From a checkpoint of a small multi-label audio tagger.
Data: trained on synthesised sound scenes: up to three everyday sounds over a background, 26041 training examples, 19.2 epochs.
Rows from block 8 of a small multi-label audio tagger, named by matrix and row number. Each number is 128 + 32 x the weight over its row's rms, rounded and kept within 0 to 255. All counts start at 0. Numbers have three digits each.
After each channel's rows are labels from the 100 clips, of 14976, where the channel reaches its highest value: "responds to" is what is common among them. Only what is clearly more common there than usual is listed. The data: synthesised sound scenes: up to three everyday sounds over a background.
# c30: last pointwise conv (model.blocks.8.c3.0.weight, 192x192x1), inputs 0-191

c30.25:091180114198073102149118089121129122150123104143140096134122153166182147105119125128130114130085187122093127154144165106123127140104111116192118102124182182111154170094109065154178059103094110127104108095145186153152114058092162156139143092131163095168144163106146095130165117185120139054138107093190105095132148084115068117139106158081146205143134125121091119148096201145115146173140124133131139143141098108089151180123112136147105147182169096068118171107118111095126127096149141144171106094157139132102107108125139108119077062175231143120144184121201154175135121109159151101
responds to: barking; number of sounds: 3; first sound: barking

c30.53:134126143108102151076157124188217086088093146091122147092188097108134129115120129198149110168065206100157195133157140169153152082139109174141087118138190131134148119118110097093171172164141124096120110158121119130116094138140133112110110061056083146090162114122153116083130123197102119143160140137137127104137128144120194126142167204132108075158121094101099108161127125155124133161135142119128206127189138098147115166101122129159157124094096119069115172121100119088180108132062095082070111143115110128097105083116118126130148134170160114099149103075098089102122064135104206138
responds to: number of sounds: 3; reverberation; engine; helicopter

c30.134:152129134112124140053086142144122119108094114159148156089114092141145149120094148146145151140177102130128150084137146114098122115153132114098099151093101105105134058156154169091143127135126171165114092123136161141143158160186108138140138123150202088172170160101118194117172104140144136118138159084160067113145090175149162175092123168163143069110145148110132130154104136115086100075134136091077108143096210090199103139073096140139185099161063087144162118168162156172156109065107100143119119107101065092152099085075155163128135116118140142171137132037145149131102030162086159138
responds to: speech; muffled (low-pass); first sound: speech; zipper

c30.39:138065109088137145089142129141114179155116093148151088138126109111182163133149125104128137094119112131127151102161176133147131123112122123152114109138107143116143134137116093185110131110145142123175120097132135147137203145192138081121127155173088148193175114132175139117149110127174120142150084123105183163157123147178111107142134131195093146163130119062114105119142112110123107140181111086144120135173220140074174109099176097115195122151120146216140202111136143130255128073100125100088154066152145116169223091131125092139161156073131141176151105107115127107142144135096129157
responds to: water drop; number of sounds: 3; first sound: water drop

c30.132:154124126126141159100114140156155132236138051181118086117155124071139153111131146158133114086135136133109109067174103150118133111071149094113132134191115124143126195114152107192105127205165175118107128182123131156083078094140191105116157108157107119136122129136170131171085122134124103170155091111128136091099134197125132133162139166133100120126077141143113125171122140112153138154138126161098147132144121141148108117151127139155123135131145212150135131252132147127131124141113079128145129152146115112139129255122114125075108178121093121127075112082072161080113088071078119108
responds to: door slam; first sound: door slam

c30.127:142089148143062131108154089122120117146193122094143139228103129117089135083146123074102156143134112145128074110123093182113118104136110136114139146133101135146111141116089107104193126110102178082092159069101105163076123079087107061114100139124095085101114114225133110106158156184186101175131101151062150153133142131128122097152187156085131134127181119078121155104167106121171178118142122116140167087117107154149119149121107163109109168143196158139145114095107142079152123131110151204158113137152171201147099154124142118142209134110143100186157107160082194130114135111119186122
responds to: knocking; creak; doorbell; muffled (low-pass)

c30.77:133116141147070118096105132143105119196165108121139123110121120124152118123142110085105101099109117094129112166178115097098130128127107147155124138085111119134117141165123127129078119103138167120138146074107082188136104094114179081152118150111141139203161152121149103118133124115132140134150128082106162182127123111196086114171100130101192135140100102059129150115157076096158169128127129107100100147157183160124135147161087138137171086134154160138191168081119157126184098142186144209188095054155076077131151152124139057119101083062099068242077111110120139081108115105099179142
responds to: knocking; clipping; text has "clipped"; first sound: knocking

c30.27:114149126106089127163120084144119116186154069128071123055092165091107142109153103175175169103127118122120118126180154090080125068111134139084138079136140188079159124185147147125117066089093192144110137098111144119147154163145104117099105132128186133083159082126114128181112135149142157138097179183127074072087110192099166149140096151170111140109137114095128110118147111192158091127136175117160158136113117092172173150112121146136106136234128164119153181186146116161085162101142137094130129101095189161106124164095122122126091124170157096143173120102082202111166087134133174131
responds to: glass breaking; bird chirping

c30.4:128124108132147157119109128143139163133161112104095120183120086179141147120119102121170129112146146106139140108170204129119093107154081171114132115137124099099135074195072088141129092118164102132155112107078107120153165134121098134137075067106141076131165083104116154113129066165166150092137137121117137169196066166173113100136152148128113147119098116128187104141102081160113080116132171166141140139118130141128148098057129101137150142144187125162093119107097107147161115084092198111131125088178216066078140206108141125126053156117112083086090100210147103094102195072159118135
responds to: bird chirping; laughter; first sound: laughter

c30.71:132214172176204179117108151094079120178127121167141140075144220105050117162178130203147097140116142136153106140108123134142124120059142115201175168157145095089119144160166145123142104120089177056154130102140124103069121078113158122130098121170105090103107179161172121170128161087124147098107137103080141107115091128131119135152104091161108124127102142127144118088103187131149153173127115094175143112120156107125122113128102091132125185123094150096085191151246108105137101142139136110146109129116104139146155122152104083104107109157103160113140145158105150093149203113148172128
responds to: white noise

c30.98:115137123162075111150107152128145148133121099069146072132112174138116127102162145085130126123137113164143062165170145126096131103137115119155132140132097163131122143190158187156099123131141130116118124088113084158110148161107106110165107134177097099150151075111087141164133156128176184105140188126105129103161141102175077093200135136119144196145134173148199093122145174126114166150123158129177185125103107132128183148154135089150210122163091065121177123131071131197146116156150112066106175194088173067137113128157101128159136098120113117127196230122168076142146085134107162114
responds to: bird chirping; first sound: bird chirping

c30.126:174160146157101153135136186098095117101164104115074111095139100150101098164171166088182104091139088067126091117164107146099169165107115215094109137156070149083149175101162172182186103091154120124146115071127114087113101134143086173083163153187151095089072074141157151112160128129140134106148175084159136116096112099128156104149097120087143144099163118114157135109145178101144150138179132137127136137108113090103096157089176107096071126129200139114169103108181146094108164109104162100136160163108143111142065194131158137102141119089087114138133187142176082167138153122179074170
responds to: church bell; hammering; clipping; text has "clipped"

c30.160:126131156129123150105154125126121148120134153106168129182131126093141114139115093118094166167184119170106101117148114159146142156080151084168081070079085141161131145088093148128230119094117115172145101135123137090191112159125118140120115066099128079089151115199101151163150113096140127107113144153186183145041131110139182099158126131112131107123210140120108111084136131150177131128120088171174072112070133131070158125109085166145134046150127115128150088187095167083134104156152115094173114161121157093141089148122186107148122152090216143137122157062098109107168082117110103133
responds to: barking; first sound: barking

c30.161:173128108101134115128119203135083138148092055175094150140144149146117134160086103162148137112121102111107085140122214097106121056190119114121160148142160117111139094075106141131100091152127136138131084123110139104109111125172115083127161069120105111092087110170130155117165119146105115095166110090064123103129128147104097110138161207107095089126136121158096108181102148102155086139106158122097117104140126172137139130127163065091154233160166153112122163170186104108153155107097141098099139145093131104110151128140091164167075118206145110105101149212126193131131210102194084139
responds to: glass breaking; first sound: glass breaking

c30.80:176149146141144151106094184093123128090152115095160095150110112109141113129074113109112136165202122148143101102130108149095127109128038153158065083166143103123150122112131147144151135135119121172132158103095102111119135144083153155130125106119122135133112094145128141145145099161143100091137167161115188142134109122129195116127137081076114100121145118079095082165163192123171119142147108104079111171114131085106152139123091104069158209111179091105158137105123204117133214108073171098129179215155134151146116122074071179118109143152103197140172113224155104138183170102159106118
responds to: church bell; ball bouncing

c30.174:113115101101146191061145137097117123113077121156150175114126134115135115138112105153117140101132096153134086111151124093155131148151128155115115132132111125125152131120120151070137116125115174133110165206119160104089123108166135194187108114120169081117095111149091153172108089107095126158095115150159116117157150090099139103074101116173128106114084112128222170178184160119098082123144086144155106152124155109089156134129146101154181103102079223096136101188185130132165168255111152106101112116136178119099117215084159108121151154140096114086094095093071122114111112141078075139
responds to: door slam; first sound: door slam

c30.164:164142144099119145131099144150150087113134180126095156091130109154146099068207195132195120158147168070119095132144151129141120077124117160111129152077116184095150140164112074144118081112136117117144090105166125155157131110087067103119143123141150123102154114125094096121162109085128158116193097170167129192183129136170082127111118151131124120109112113130188090148131125078111116130132115127172088130147119137119117138086113150115059119113154173105089176131074068109195189133211222138124093140165126105098174205127127134116183149128060117129141140130153183156086152080167126173
responds to: water drop; number of sounds: 3; first sound: water drop

c30.33:110148105126211121142127189125106170130137134130076110172139161101093117123131196091099142108171104113158124123114111138145089131135148107114101069180102154163173164081138121141141103126151108170115153175119174127201159149122108206145175107162174115109117156169122174159118135059138125095124096118220133124092129113133179122102149136159103151108112113083134115153141168086115159095137082133123077133098137146131127106112103172101100109102136183146098107172124085138071119123143095096140101134175130067185138175116136120082159217135195109090117118147109196144186143072145078198
responds to: door slam

c30.23:166173124167130117107092141126149112087125144114135118128108189075138147131160150149096138128160193133144101078123161143111135100158123169170193107107131100107144103135080120144158092109131127096101115146134115173106174155140126133135117092121109167073139184110145109142131107077156149143087160159088172161164143168145134120101173142142131157095194064103092039090133084220061072055164130136147115120083068118151148137097075095106117118090127124124100128133116106112059162088154093098077173202116104144143172119097139156093105161073114114165131073117094119087124082130094085078
responds to: thunder; church bell

c30.151:142137112162166182132090169120107108109118124131122157121161130114148115130104079171141134095113164120121175118108155087122110108132144173191098125115203142106164145174173173090112168137161109165104115142160135136149114154112142160107150080131082106153215130114107135137147127118169089164126118164182121139149127124167152108105191179167137105085143077061161158119122118184163045088146097113215148128123157093109120104095065083144121138126135065145159152108118156060160175110086196078136159087185148141057153124155110105130153130104187072101160101140141092076136145090164107144
responds to: number of sounds: 3; water drop; doorbell

c30.113:121131121097103150133144196098145083118165117101153170122120120164133101130100128099164121158141162119130164121137123090120126101115124135073085144147141124157191167127114093126138086125185109135118222099100109194085069099092131173105130198095118105161157177160079127137136115105171173114099153127081226136078132139155169104111204088171160140113096147104126119170119097126121122133096113102115105187130078173085112107199095133112178103135144180103164096138088142133122136147185105132138094147118147130098139185198080099108098162185077172175142093140128113161154137085096140068
responds to: ball bouncing; door slam

c30.49:109110130073128114203097131090128151134177156117171154135119106126107116135078118078170100149127111156122184113103094131101142131119097138157117140118119106107152142115156165138175178134099088090115122150091126113061109125161102108133143164175084118129159098093117143107184154074123117133100113193088168199129099124182109085139150159133160169096159176159103104064118085143094133155168063098220143133172131100092163140121088177131120100097094104155136128150132146106222125172098159102124108093113178141125182083215138082192183142109082115152139126164108087151101160128116180150
responds to: water drop; number of sounds: 3; first sound: water drop

c30.22:156104166151071114134115168155113116127104161175100091235073062126135168112090137082093171100108142115105087162116109120168121145157103158113178153153166146123111152074157121112166174119106127155095105146088127094121074138115124201127170113102103110066078123157122094128129096140105086124120122184102151111081121117157157127092091147064136134116098155111129175125136191107143087138130077129095115117094092074160078144147140059162081167140173099098159069114082167124092165171125141201170165180094137134147098144098097113116168093114197144144119122128117131082093135114087169099
responds to: speech; rumble; first sound: speech

c30.95:149143189123136077103113134106113108135107153092109138126141179120135070134092169170097086135100141096141143116143120133095180098138190101159131077126183138132115136131213254103145137163146168144086153154102118136096094193183157185154173102104154150130101141133091170148130107142138148145071137119104124092101113163102167072153084119173116112097102115161164088124136141099175143161118158139108153186130126128150121096082128140121109115151096163136150116196066076159113102157127109092134095088165135092145065210129102097178140171105073131092080191118149112139176124155155122103
responds to: door slam; bird chirping

c30.125:123116131129139180126106076076130104126174125175101098119124152113114158134140089153113135162133123083135116217142075172149122103084102127145128088145096085120119136121104129084191143089085196113096093150091078111094125128076216160136122116121156131103115142112089085159170166122146103172128111132101149104114107109118139122118151122137125167126205084086135102137110202164173180126130120107137159155123121067124128098131114107143154119132160174099187170129138151106116167078173110137085140165143142180111150115170084134085116148187132180118226177055109147221154108097164153112
responds to: ball bouncing; first sound: ball bouncing

c30.114:133142127132108201106111124101135109105143072121133131093118154156100120139137119172168199118126101091139132120141064203103153074108147122115140120129100099140213111192066110130148142106121102179130202072146126130177135150139126202131159136139103122111151139097108161090126114101169177072145166095144132155070092114099174187115115123240149131088160071088107135121068159083129101073097101093092092119091104110174103097097078108124113136136126134085079155169132087164059082091166121144148088134144067099125108125128115113114134150103182122171159129120129154120090121115135151143
responds to: speech; barking; first sound: speech; door slam

c30.122:139132132173111163113134139107102118097098122094140180129149143074152146094093098115111168149131182100142103057093192108159119138105133117196069122115092123102144058064129086147108103121122058164090087152141132125196107136173143100117162109150160098118185097132086100100120109049202113064163111154165111150191160201110186132113133110159139133115133109121092091161115120128098128063149057135116063084084143150099139180108115129107128110138151131186108102198128108088092133133081118081132102126176185143119101166144142109156129192136150133082132133131113151096115131138119094096
responds to: glass breaking; first sound: glass breaking

c30.141:097106169122144153121144132119145138175107111088117116157146058105185127101147124182119077171095135119152110102121149106126096121131102151174171132103150128127142124117169128155080142129164125126104123150079164138146112119137077124133139088135122114090129129091090100115104101096089153151100140213107162139115136135116136120112204127124101118080126075110088073127101030241104114137104220139221172137147102138147067089168117106147141090170140104170149098109074135117126211112168163107068130099091170133081143127123098117120099148105100135115126079127089109122100122090130124037
responds to: bird chirping; beeping

c30.51:127162134181116126112130139092134114139136184231195106110085152122064147121103125182149127121198107233163108130188148128146094152158136110135189114120098114072095147158192159138112098133103229087121090155198101154108135100159157126131155143131151173096141166155166115219120083127089196124166148168113079139161185139128098149086155089178105151113135064132170142146151133146145066142109130115147128106118121163134127097100122082112154090096119138110132075116110110068170161130145122135132128082132174150108122125121100135124110123137100133096106174102149132144101110131121126073
responds to: number of sounds: 3; pink noise; bird chirping

c30.11:159126093066148146132080123092137124122150181102121116130137207148140124146122067130155148116163162125096096112141072163137104114113159150095145097123160104115159109168136079075122140099099101164136126069135143120073166172074130155151096102132157121139150156116072127135161088029115166093177082125158133142084128126165163128159159110114131160111146096125125110136074096141188086075160059123098096073101143116201169134099123075154121161148176102173096098122135109203086101097058111152121173101195202108133106198142113094106110141093150095126150133126184143146115105118132135106
responds to: speech; text has "car"

c30.162:146104092156104197102134156121150115084125088145127114084114148099076129108139120197163125107167136148093111109108080141117113126115159100121131141173153140121134145179095118167176149153149168116160117099105080098100169116138116088117133124114062062083130126164151153103139141202155122139102167130113134134084132124145152114143143217111121111115116135141148141134148132169121112161164142183147226121114138069166212114097138135171096115169164114134160106100115136088123171051109110099145170178161199168207082138146170124127181126166124080132194161090110163072199088125116127127
responds to: bird chirping; first sound: bird chirping

c30.120:146180139137126152130100139097104144102174098127107155102142118161186092089112060112144107137121142090132121125145165122096138092090163124185128102147210189145082203085099117118195139136107108132059155080119130145117125156123178138125127122092144122136102155150112107124170092150096101155124112093075173110116097067098149101108118194114139074166155090087089109077116174114176121156121094133119126152117075162105082083098152130118081111163216095098109149095153122064095221084143159121180133160154083159176153106113135172133164135100168183134094117098136148135121140101143074102
responds to: church bell; number of sounds: 3; drum roll

c30.34:121120137127101160119197163086078120136115126131132110122063174147125108100116119144084118138123140117109104126141109103178138097187096137104137118104148126102093142152117195138116109176138109125207136097142123161079116091137096120122095126135086083128105173121143111112097149164130136118154100080094143135160215121153090198064103134107121180110121117194171113113137199130104111100149196190087159086103179165095189103109164190117118104088109137171167105091170098146095136213105125134125184116129127137203118140129110169089152133089111090140058124138146085094124112194094075145
responds to: thunder; spray hiss

c30.2:174133086118111114150122141191201176145132093147150176121174162144120063132136080128105143126125187140171130121182104138184155091105156126122164137120178119197136152124141109139146120094122105127146148132144101104161121119155152110130120122189112122107158191113131133169106150085118110133152124127125115127092121126133094107165112130098143135121119109141164116117110135146085160061116121123125129135132146123130118144162192150151110250152182150122098143154212140123084116145104175058162139178148105122153142118093075156153069125098138129106127129194122111093099250197232106154
responds to: reverberation; text has "room"; text has "reverberant"; helicopter

c30.150:149147133113121112103150198104115149153133105095098137171099107140107136160143125056117140139104087116100110117120097113166157110157129150095128132150144137204117170072144083149103098161117131129059176118125108141175082163090169159137139137222125173164112147175127187129104140091133090085116116127129140130110113100124138099165150093047176158134137129136139111169134115117113160133099118146133134141091060125128127134182133156117164156153136120119114144128120172153115131161177199131201169162137106102152184126200054188110085064172151149149180143176140073145152200109198073145
responds to: ball bouncing; first sound: ball bouncing

c30.180:127100165122119103122094104099109129145135146106120124190141094108125146135169097131125147116162137142135104116110109123145118131184109224137147163117137163174101125088161116119105172087114125157162131129086175139126129122107132149128113163106116187161078157101180098110068096179076124154079157134180154123078097130100135133148151108053113108114080151112126169156144114123153133147130220141097125162084114127185136099137173143199156138179173105162120136166119148135093149086106166114157207171160171164083137148137194252138091100181139164128117105132105201149184123125170117141
responds to: glass breaking; first sound: glass breaking

c30.184:122199127166183142120093162181227025067101178192105132099130112111076163168144139073158125184211089136138229086197102113140142136166117133095071080160189114123133081156144111143113126230096199133138146168205165141131158129131143137158124121091120125141130154111190181095138122172131145099125122099126088108099158131125122144113110193130098105117159140142132124127123132102094119128137123119098178161141095104115136106136108134118122067133138151161108174124143161106158139113128109121150145148128103109130120124142082121114133117140159174124154131127134102130155112162104075153
responds to: reverberation; number of sounds: 3; chatter; stream

c30.42:171146120066146130255125174108129190156156126110114087093043108144108168101112065132157087102158113132139195086105209160101148186134187126114226154176108136083132159142127122125173129118111174092097121128117114085146136133167178123110135153097077118066129137139092114078139157111108080144106141180141121102194135131142146111104112095132100104152123085134142148182175124193115143136110104151154110091131104146094138139113126131155105112069158124071125093123172114110161167098083116075073110140116180099117112164094109095072141134157132144100128126129119141072121130119138108125
responds to: mains hum; number of sounds: 3

c30.0:149075136106113093158092143138158114146130175122121154142132103131143136122141141106093107162115153142092113150096141147091119114128115112120148166083136215119173131124190089101125117135094084162207095126142184099183160163125087156072134087211176165102132153140110139137109120134119143103090123181213117106127113114118129135114107091119128200116125142099097138130135162143119158108126144117160100109156087077134194152110122098133123134220168057095096153140076103167102121113201185099135187173141164108172115119120145104110134158153231132095187140146140165158200145110152100156
responds to: barking; first sound: barking

c30.110:120120133156111140179168108121096139113154181075149089159121146139142137121089124148135099138077138107087189112160184121136133174169106160133109093078107113102159111152144073135091111154141104197073134093106096175129093150065125148104154108096062167171145154083126130118096122129138149098200133122118171192127123224198147142074154110111182122081206118128097154131131099106087102086145155108058093119134096158170089111147117101171140118141155126163152103103113138175063138140140088203076117085098123159122110132113085131118132106067138113185080101110114170097086117135113132109
responds to: speech; first sound: speech; laser zap

c30.115:129098130191100149106101135142128132122105135166201136166127135166097076109141152115117142105154133182091126109113088138111138157089165097144117174116117163154144083156170082175112085196176126123184117154145160138111121083090124123143092143175134104161078129143159186124149128152096133118164082113137143069093118134095169075171106154111107112128090179157152144197095079092127125164086134104041100219098174163118116087149195174197116105180128213138162160166081122121119111157153110129159100130120137134086136226121114132123146123089133129108089141088134153111135128144100087132
responds to: door slam; first sound: door slam; muffled (low-pass)

c30.20:135142155139105111142164179129108110131177175158121141068108205137139136098088170134132080120104204055178146116113161128128150089162142094189139141140113099095192118104130134100170173147139142124137102119159156172120137102146238191114188124123116103093108106140148119135171131145124102168147072120130140172165156084187165187101125148137098201099103182109142150191088142114082123143114130116123092084155166134162120124145147087110122190073097170118135097138085119168189152171089169151141130094120099099125162130125084138100189150122095119168105115128116107132110129093093195152
responds to: water drop; number of sounds: 3; first sound: water drop

c30.17:113132146122086126178088132110134117150106112113136133112094124123120114138126220102137129164065108123129189141109137080120133162120131137125153092134140120089147077105113163165156108145147143175130102120121077120157095171127117113088161085147110079122216124128072138117160083086169082097127120165055182175136106156134181147135081135185158074135162120122119072098127133099098060137146113105112143111085133146104107137092095114131090113127173231149211128152149145126092192112161149164118112132109059118167095141105078090160075173100044100168101093125109153108120154115122080098
responds to: church bell; melody

c30.90:189119122097117132088057123114103105185119092073070109134141115131228054187137108128082190123153137096166112154226153220119143135182081150154154100148151091127167190099128099140109111088102139131136159092132171143067088091149123155096148127173120142119064078089142088130167087139110164074124155098112113121142116116134148096122099137156097148114085123173113103139075179168152156176147142122117155115175091120084119178097110093100126100143137214144122133156079122130135120117107093154094158118096134145120097144139148109085085180137097099126092099137108121160124132129139143116
responds to: door slam; clock ticking; first sound: door slam

c30.21:117180108118191121120109093123167138150160104163113104052056179140075149117110111094145226181131147087129155108080099110154102128193084168177185122120112120179155110156167154121126100133142115123157113125138119108107114050141093189146156122162090108111097106086111124128121139122115126157120102155132155149123132067127154087080127163130080174090098120147185143106129115090071112174090102080155135088120094099127108081087115138121099118103127205107132180148125074051189122086102191111156126122155092117138161122115133126120133201157141109098090135105121117129113101125128128218
responds to: water drop; number of sounds: 3; first sound: water drop

c30.112:114127154113091105101110068139108102110114192166105155156097142125160147149126172117134139119144121134089110107150110132100129106110101145121146145139124144141152108101104107077088173110109104111102155129143198132217130081123111107111140151150221135102168124140132128079128168132139094133111119114169114103152106103090151159099146065087122108140136131163143119171081127170126148119118103110149172164087102081095137122156129103166131122201135177095151091170106162133117187146120127176248175217165156130158113109188073158114125141153140157057237172131113106177181149102136135120
responds to: ball bouncing; first sound: ball bouncing; barking

c30.106:142127150136065079157159186122140159157089126077137106151142103133155144108109115033084116148137094140111163085181159095217141088158094123161126102126130135135115194110124113137094140166093133105132121081134081119132174105128121090105114112195082165092126100120150131127091105141124112147198148098102127104101137086174141076079106076085096200072106077146104095094112140121097139095159122116124138098178096108148140152102143090062132151125146123109127149118107140169129143114120198125172179138125100142193121135132096133132094127137139128141093182219182106173159206155187110100
responds to: number of sounds: 3; hammering; rain; clock ticking

c30.8:110155107130104131145112066096159166141122100106130123114176132153159149105152182101171139124141148136154181080129098153159132154115082109087148138157120172121090128166169143166072125139143131161135103123129105101147133192122102096183090150155149081128176123095145187173055090145155150137190112124116100203205134138142137168102098156147125126174092130098222106095129106097088086091050138096161146114105104114133121120114166086131184105106151104149112090066112106175087140093187144139135117156140138062092079156087097148150109134110083082131084146091106075133094090078111099071
responds to: bird chirping; first sound: bird chirping

c30.166:192106132111132121107154166154134145129164139090124178096110115122121143180161086111138112116109110122140093128152115115126132112098183137157138143209090121160120142200120188156181103101142153105144178071092063129159139142164166145168175143067127069132153055140117145084151170132139090101096144127110173135127148095137146110130160078092126124073165098086195093145138151143144139111116187131156156176052141105142163118146119086141157122137186113065147079109127146162126173098137124097101188214080118099170124121077108144081123132115135179137185201124135117128191103106134082129
responds to: ball bouncing; first sound: ball bouncing; bird chirping

c30.146:157103121110111106141141148137123128094148109166104145095147129098156177219121161156108149127190155082122118181170073124130110098130072179157139131082095069116170089130121115111161159084179080100124122144142099152096108097100130125124150152090108144160138151099143106127125127141122131137145092181121133188097172152236092171118176121093166121126119169169126123134091112089079079139123111137130056131139079161239100129170123120113108131150132119129134127164059084151173151123164097180127087090105108108098144143079099134144121139073136102158125137046116178122111086139063179108
responds to: speech; first sound: speech; clipping; text has "clipped"

c30.103:100078171156135097204105129176076203139177191109133100226155094155109108148093128054096134106145201116172216121140198145127096195115125169058077101124114117123076133129119118127150166178101130131102126140162077130161106133111129145166105114107154135114149119150142164154107116153095129119104123128139158157189118128155126112125134148143158092132156126118198104126139144161147172117130155168185124106152093139095123111079073113159137144087136129115141102101045088113120162138118192164109119111160186100090169180084150170135097120148098107102137154163114109100092158086133139136
responds to: mains hum; bird chirping

c30.168:150117136119041094095130104150096121212172122113121153119097171162111222162088094097098165084100150105166087141105184086100117120183112140115133139126132176133121148122120093124116113097093135124092139118119167165085154100197138101143126161099131119110124087131167130114131136186120150091188131080073143115138171133099158108111133159095130158114137175100094115172094149124132160190105160088115174083139142152097096183136127166119120132106123126127134152048087077100182101120103157110102134066096131201097102097134145163118111083093092124119089168167169120166059140222151126135
responds to: reverberation; text has "room"; text has "reverberant"; thunder

c30.145:151130150170115162132107123151129121130130111103177126098168124097110112109121135122153107142123143132143131109115173145122162124129098049118112144124117182099193140170144083168156115165166138159122095148181188136129142143109112123126126138144098099088083145190145204117095159156134155094098093095103230139102151124163193093128157189167136166134159189118134101118131102122099154093151123136115136135121111148153153076122141136142067131158184118112182104140114134073101172093122075068088111122098136132174122130153082062059203146106153114211104097088116133040144137070122086069
responds to: knocking; first sound: knocking; church bell

c30.5:141170155113122097138104087076139192126144226162114098164167149099076161085159142111104151172171077162159075198122112088136097111111112110121144127144133116148083178137161174161085171113124148157149136111117101123159144147151155135110153098140165160105148227160146125207125125108103150084139121111124124146084118124169151171108125114105155109114107131127152112102155148117093167071156124131135124105101128130211102125157174116093105190188186131129120072138123161152144092132146142166233112112148174125198093145115111153127109120110088149146106111153097178094141173133164142048
responds to: fire crackling; number of sounds: 3

c30.12:137140136126077132070130163122142165129078152158127158107152121134127089104146142176145142131092149095180147135097108121101131074113114101160184121123149100178180097144156100088147152151186122123144083075164109119136182089100146139102125115150151144128137170095142131075181128123122147102151133158126186171117127095189180078106138145067145143090117077160140069154112132154121131140124118089145098163118095071124148067115145125144128149161157107113124153150078112130214229087112169084124192184132133124177164089122097140127188156110104190088153089079135144150221116084115085160
responds to: water drop; number of sounds: 3; first sound: water drop; ball bouncing

c30.175:095137106122120119108163122171105131114166121148158128103166153163080114116083129118138123105144217128146135129105154116102115098110089179160113153090136142117159141110061106089161094119092147133170152106131171116135105056101121195115112101085126105143091108136169073117110183146088094096116106081150138126165106115137073153110147175112120097166112158112111176104206117154099117131218095071126160111133086110141125076149112124132149180068086115049119179136223135163176088124085170111134141128094124132126118136064112110147083110108097108118107117106065096112141100132129190219
responds to: water drop; first sound: water drop

c30.65:122120112148146112179113127153112166191159100155148167221099087161181105148117114034081147190170124128134182105156147146067123178146139134160096150126159094141177195113108146162119160148104178094124229141148082147217150079136133103145138102144132101122148119147130082134116162071130096139140094075127128174162142092173124132103110159124128134100110084106144139126109111114075129100227117117105155146155094162102109108179086096099128120105147123123134154132221139122150199139118173116190136144148069108142151130089116133104156146122108163101109126157128119109116159122112114162
responds to: number of sounds: 3; clock ticking; water drop

c30.26:179195124134167150137119078179179147147159147149158163103168118130110155113177071075168137207092112094162124166123131119144152162227143099089134154131112086185112101120102151099099147157117091103141194140136095166116107109134107124152094170091113108172132175110085152117108203123158115130150120134119166159075098111125139144086195115058150111090110106169161140149144122116100201138105105095154146147092100091179127063203158162097169117129147109124121105104106156112126118119084114093157163186140148114159104088146114156143103140135125176082191136153078106141188115104165102113
responds to: ball bouncing; first sound: ball bouncing

c30.136:189193128180128117114104149074082134090107140167127142120115136133135130124086083157104110115086104152124083092129142153158128102200176140197129111134146159123143066124119181142106128075135140173076136175130185144222064132138111149103172093140152076077201134111093101121149141089182106102124094127152103171194138110128104167096181162160079106081138097142179161128114074137098125086164159096148133099080135160131105122076112107141177100104134156126111079122119134114114128093160162083103165138141098115156071084163156159176092164100119079119126130169098140090118124181119079122
responds to: number of sounds: 3; bird chirping

c30.133:161148132116202077218124093171117144152122102166116104128109101152168125223066106126082173136148131141107208146143151126137127185093131084149116091108168149118129098092172101085200105088106115143147093116160135113112152163114127127101107177066157167162118119106168133114170100102141126142139162132113152141101125107111141139129095172163165133172134147192128150087122088131113126137147086155096114151184203125098152068105128163167132078134067140202147117132152119105114137142124057130107108093083068141111132129131121114116178153114139082131080113065158112145134074113061077162
responds to: mains hum